config.yaml
image_size: 32
head_dim: 32
num_experts: 8
muon_scale: "match_rms_adamw"
lr_schedule: "step"
weight_decay: 0.1
adamw_weight_decay_other_params: 0.05
Rows from block 3 of a small CTC image transcriber, named by matrix and row number. Rows with one number within an expert belong to one neuron, the router's apart. Each number is 200 + 30 x the weight over its row's rms, rounded and kept within 0 to 999. All counts start at 0.
After each expert's rows are labels from the 100 images, of 14976, where the router gives the expert most weight on average: "responds to" is what is common among them. Only what is clearly more common there than usual is listed. The data: numbers of one to four digits printed on busy colour backdrops. In brackets: how many of the 100, against the usual share in percent.
# router: router (model.blocks.3.mlp.router.weight, 8x128, trained with AdamW), inputs 0-127
# up: expert up (model.blocks.3.mlp.up, 8x64x128), inputs 0-127
# down: expert down (model.blocks.3.mlp.down, 8x128x64, transposed), outputs 0-127

# expert 7
router.7,250,217,229,226,176,216,167,243,195,185,192,200,173,251,231,254,179,185,207,210,163,135,185,181,164,207,202,171,222,179,183,223,228,187,216,210,228,176,247,147,203,213,185,133,202,203,188,177,126,193,195,234,204,200,193,252,259,208,182,251,201,161,193,192,188,256,208,224,183,150,185,204,215,210,240,188,196,187,186,248,212,189,159,165,169,190,187,242,215,268,203,196,170,258,170,232,197,213,225,179,253,167,145,228,220,233,196,191,151,188,172,178,187,203,169,156,164,184,199,236,188,212,267,243,187,224,231,196
up.1,174,177,171,174,170,201,181,190,212,239,185,238,208,166,242,204,146,238,229,247,167,156,221,230,144,231,179,190,268,225,203,224,197,171,227,207,163,185,247,198,182,207,241,213,184,218,219,194,211,257,218,184,274,203,149,200,164,186,191,179,224,122,191,207,193,212,188,160,153,240,213,153,215,238,181,195,217,227,195,235,187,185,178,196,219,161,196,160,235,174,235,212,175,200,256,223,191,210,216,152,172,143,205,209,272,225,244,202,159,203,154,212,167,192,218,220,197,237,213,155,209,176,235,191,185,208,247,210
down.1,181,214,214,206,230,168,181,209,197,173,231,213,176,246,193,239,188,207,254,189,219,197,156,204,240,210,180,222,180,195,186,205,163,214,202,247,237,257,126,203,170,223,210,171,222,278,216,230,180,229,160,203,165,208,149,188,196,172,151,172,215,205,231,151,194,183,194,184,222,205,200,277,204,191,152,206,206,185,193,171,279,209,170,195,235,199,222,223,224,222,234,256,269,171,216,152,214,190,261,185,183,196,220,183,193,183,167,195,211,187,186,230,185,182,181,239,185,200,206,243,221,262,152,178,160,188,181,256
responds to: grey ink (27 vs 8); orange ink (25 vs 8.4)

# expert 0
router.0,200,259,150,191,158,209,215,211,204,207,170,201,241,192,229,210,170,242,224,225,197,243,172,185,222,126,184,216,166,200,200,187,222,189,181,203,280,236,208,207,216,173,236,281,153,151,204,164,227,176,134,174,164,190,212,240,170,138,240,225,224,187,214,171,195,251,247,193,157,237,177,177,193,162,226,221,200,200,205,149,211,163,177,206,202,192,213,231,154,175,220,200,168,222,159,224,248,200,164,160,187,241,233,223,181,175,152,198,188,173,230,228,225,229,188,202,216,157,192,224,190,198,202,170,235,203,234,195
up.1,207,175,228,188,189,213,235,137,190,147,149,227,157,165,203,184,213,235,194,193,219,235,226,208,232,228,242,225,235,187,207,150,227,196,223,195,197,182,178,189,225,239,200,185,158,185,180,167,267,185,242,240,205,157,244,190,181,239,199,190,251,182,219,186,184,178,192,183,215,212,159,197,128,221,218,200,230,223,188,245,183,153,153,188,211,222,158,178,241,216,190,202,178,183,238,230,115,265,227,189,202,212,193,195,210,152,244,204,204,187,160,213,179,181,219,179,199,271,200,184,220,201,252,225,144,217,235,165
down.1,197,223,186,250,217,179,233,206,227,190,223,224,182,194,150,193,189,229,275,209,200,197,242,231,192,237,213,171,228,177,94,194,231,182,172,258,227,255,196,186,138,211,190,242,212,236,192,138,249,176,238,203,183,229,220,195,186,232,209,247,190,186,196,224,169,170,230,171,194,206,160,178,175,174,237,211,195,193,244,176,188,225,193,132,225,230,195,184,158,225,182,164,200,218,216,175,197,201,255,200,189,201,236,170,202,240,198,206,178,209,181,186,231,178,192,186,178,220,182,213,197,199,239,216,209,121,122,228
responds to: on a plate (96 vs 40.3); italic (73 vs 46.4); the digit 2 (45 vs 22.4)

# expert 5
router.5,197,225,259,178,212,174,187,158,181,181,208,169,192,227,223,224,171,211,243,214,151,177,176,221,254,197,202,211,221,237,218,180,185,166,226,215,128,181,120,209,203,152,244,194,223,172,221,214,203,250,221,226,204,199,131,195,237,237,190,254,197,171,208,261,194,121,237,170,162,148,174,239,166,220,207,185,241,224,173,212,209,163,185,216,195,204,162,153,203,195,209,195,257,241,239,230,190,190,202,198,161,213,201,237,212,200,214,227,222,219,190,164,207,226,177,190,185,228,159,251,226,160,177,223,159,221,191,225
up.1,176,206,209,190,171,227,227,190,200,238,175,176,263,227,204,201,172,196,214,162,207,189,156,248,261,172,211,214,190,202,242,189,227,201,243,180,153,218,220,182,171,216,201,166,193,195,195,192,177,216,181,176,213,229,217,195,244,146,239,139,277,183,200,226,127,158,212,157,205,152,160,174,201,215,188,166,223,200,194,239,241,221,141,202,228,194,241,164,249,175,177,203,236,171,236,184,189,187,156,152,169,189,220,245,191,188,243,208,196,247,209,184,129,210,239,227,181,216,210,180,198,184,200,200,244,219,137,230
down.1,223,259,180,168,186,253,191,201,204,192,216,214,174,231,184,158,191,143,167,209,196,223,227,179,216,182,224,231,135,213,227,182,227,243,139,202,267,190,216,215,207,179,185,187,138,195,189,208,221,164,196,239,169,183,184,248,187,151,237,183,208,195,236,194,195,202,201,232,189,243,226,227,220,178,245,201,209,193,247,206,217,223,251,165,176,136,212,203,242,210,196,133,178,194,232,176,195,169,192,165,230,210,188,149,197,165,176,210,169,207,151,180,273,227,185,136,215,159,234,265,204,197,172,227,212,191,196,172
responds to: on a plate (82 vs 40.3); length: four (52 vs 25.2)

# expert 2
router.2,215,189,252,185,232,219,191,232,222,192,212,220,160,236,198,179,233,192,239,190,231,206,218,246,205,169,171,222,181,193,218,210,238,212,236,201,259,253,196,198,166,187,202,218,223,197,144,251,195,144,171,150,202,257,253,159,268,220,222,197,162,172,196,207,244,215,207,193,180,207,260,170,221,266,218,229,165,178,241,192,195,238,221,148,247,194,239,203,208,181,153,233,225,150,258,172,172,259,167,216,207,205,188,185,215,240,147,155,183,176,184,190,209,181,234,213,224,210,215,208,218,230,188,224,191,203,156,190
up.1,220,235,232,184,205,236,211,180,170,213,164,213,195,119,177,242,166,169,267,204,239,217,213,243,209,286,188,192,198,182,177,186,196,162,158,156,193,209,199,222,268,226,247,210,208,264,212,111,223,180,194,167,180,174,196,169,141,199,219,212,180,227,223,183,178,241,272,199,221,160,198,181,194,221,255,222,205,202,186,228,224,177,200,191,204,206,171,169,184,269,218,178,175,186,185,205,183,208,248,161,171,198,207,203,157,176,252,204,205,204,234,197,202,220,162,193,148,200,180,189,193,161,199,206,182,218,218,187
down.1,192,224,197,252,165,243,241,221,205,179,220,200,222,181,224,165,232,181,208,189,204,243,115,171,144,187,158,171,162,226,169,206,208,197,191,179,204,159,257,210,196,187,147,183,172,143,213,215,205,217,247,201,188,176,169,201,203,236,221,301,198,217,243,230,154,186,233,184,226,148,193,222,217,134,207,186,175,199,187,166,237,176,235,213,208,149,202,191,183,142,231,186,250,208,225,232,202,183,196,209,204,234,194,253,190,160,204,202,189,179,192,251,189,179,193,173,197,205,210,280,190,236,221,188,214,184,171,195
responds to: white ink (28 vs 8.4)

# expert 1
router.1,263,201,142,252,199,176,200,158,231,232,174,199,200,132,242,186,227,178,216,193,222,154,208,184,229,174,215,182,260,177,182,179,198,195,215,196,182,200,243,200,193,167,162,170,254,185,206,229,181,190,239,167,164,207,201,228,211,245,152,187,175,218,154,227,186,166,199,227,267,275,184,243,236,167,201,205,121,183,152,226,139,188,202,206,179,225,186,188,156,244,210,265,185,194,202,213,206,212,203,209,186,167,207,185,215,217,198,212,225,219,147,193,169,140,197,198,187,232,233,242,169,237,204,198,196,228,195,185
up.1,129,231,233,235,203,199,246,195,205,187,186,180,202,172,206,145,201,200,246,204,176,160,236,204,234,197,214,186,161,171,203,228,150,162,204,202,174,248,203,207,212,247,235,184,218,199,185,196,182,173,185,176,216,201,202,224,198,146,252,112,260,201,232,243,224,242,262,193,119,188,179,184,151,165,160,153,181,191,205,197,222,225,214,265,221,223,214,235,212,180,149,196,169,189,208,201,171,257,210,203,169,204,174,214,195,176,178,223,206,179,150,186,202,154,239,238,169,205,211,177,229,214,211,177,222,220,240,216
down.1,207,233,168,212,162,182,200,203,201,165,225,223,209,145,177,181,203,165,185,181,196,194,187,212,223,125,177,191,180,225,199,209,208,208,259,233,163,224,202,229,173,170,184,162,130,231,230,200,174,219,172,195,204,236,244,239,212,255,187,178,190,223,211,249,186,186,220,201,258,229,167,180,177,213,220,196,188,258,240,241,196,162,177,213,203,216,221,172,255,306,234,241,216,183,194,188,202,238,243,208,187,213,223,141,230,161,190,200,184,188,224,118,162,190,211,189,200,205,162,220,215,195,207,199,213,167,154,248
responds to: on a plate (84 vs 40.3); the digit 0 (67 vs 22.6); first digit: 0 (39 vs 9.8); last digit: 0 (37 vs 9.9)

# expert 4
router.4,196,198,154,212,167,218,193,188,214,148,160,162,174,226,179,218,213,152,189,163,199,184,216,174,187,257,172,218,203,196,210,186,222,197,122,250,196,154,192,187,187,200,148,181,241,198,197,230,183,176,153,229,239,206,196,187,188,169,187,192,245,199,241,159,193,160,220,245,200,277,188,205,174,231,180,178,188,203,186,127,197,213,210,223,176,213,205,243,228,190,189,209,143,173,209,213,240,196,200,251,187,225,189,236,215,182,172,150,155,144,181,181,133,172,185,241,174,175,262,213,195,252,229,205,158,171,186,234
up.1,124,221,193,193,170,235,230,175,217,225,135,159,198,189,247,217,200,181,162,210,252,165,222,229,225,169,211,212,165,193,202,224,166,184,180,165,163,195,217,159,183,223,264,215,222,197,185,203,207,187,218,176,131,247,198,205,200,189,233,232,265,194,226,213,206,282,209,201,233,241,214,178,190,212,167,191,187,181,223,222,226,172,196,152,228,196,141,130,195,239,245,225,156,236,179,212,188,187,177,231,169,189,174,167,169,217,185,186,265,208,226,215,207,168,261,208,179,218,137,192,210,213,215,197,194,165,181,191
down.1,255,199,175,195,154,135,193,212,192,198,216,186,180,145,198,239,188,184,217,205,197,182,235,195,227,174,196,148,144,215,176,176,169,222,218,228,167,243,238,235,202,178,253,217,158,183,123,153,200,195,243,218,196,208,198,245,204,235,163,198,191,196,201,196,175,189,182,229,273,188,186,147,198,186,162,199,193,196,214,219,137,215,212,236,216,159,189,200,256,154,226,204,218,234,210,192,184,206,179,276,202,199,200,183,195,180,222,213,217,204,135,199,142,208,170,192,270,179,220,240,209,227,167,218,216,223,183,267
responds to: sans-serif (89 vs 57)

# expert 6
router.6,230,243,208,231,271,211,231,204,219,199,183,199,196,124,131,251,202,180,205,170,180,220,217,200,186,191,227,210,220,203,146,200,194,190,255,222,189,223,240,193,246,205,202,165,188,217,205,197,260,228,145,261,187,199,196,209,179,177,195,245,166,200,209,184,246,195,200,192,215,160,247,183,230,205,206,135,240,137,198,203,202,197,215,234,205,191,211,225,200,184,214,224,201,183,168,248,154,200,201,216,226,204,164,227,234,193,191,200,210,187,214,206,193,181,184,171,122,188,212,174,205,194,163,162,257,95,185,158
up.1,187,210,172,236,137,214,172,186,145,217,196,180,150,230,181,189,253,228,235,178,134,254,171,140,235,254,193,160,151,224,225,172,211,205,180,216,243,230,212,226,239,221,259,196,221,217,208,178,209,223,231,185,252,175,176,164,180,180,187,197,131,175,188,233,152,183,247,190,162,244,204,175,202,236,257,253,230,183,220,169,217,174,223,180,190,252,144,153,207,213,177,204,179,244,188,233,219,175,200,175,190,183,181,196,189,209,220,152,196,185,225,204,244,184,201,205,196,190,202,169,197,202,243,214,184,222,164,188
down.1,205,198,180,158,185,189,213,212,190,179,193,206,167,243,199,166,227,243,249,211,217,177,147,143,166,144,228,153,165,219,222,247,283,208,277,201,229,232,228,180,168,207,196,150,187,272,228,161,224,196,172,208,231,226,212,249,233,116,129,174,183,232,207,199,200,201,205,220,218,167,235,170,206,180,188,222,181,226,185,159,177,195,145,258,200,206,194,162,258,183,221,202,224,215,170,206,207,179,225,176,191,186,253,192,189,212,176,209,222,207,197,196,225,194,210,206,237,183,185,191,194,189,170,198,180,237,159,215
responds to: on a plate (88 vs 40.3); length: one (50 vs 24.6)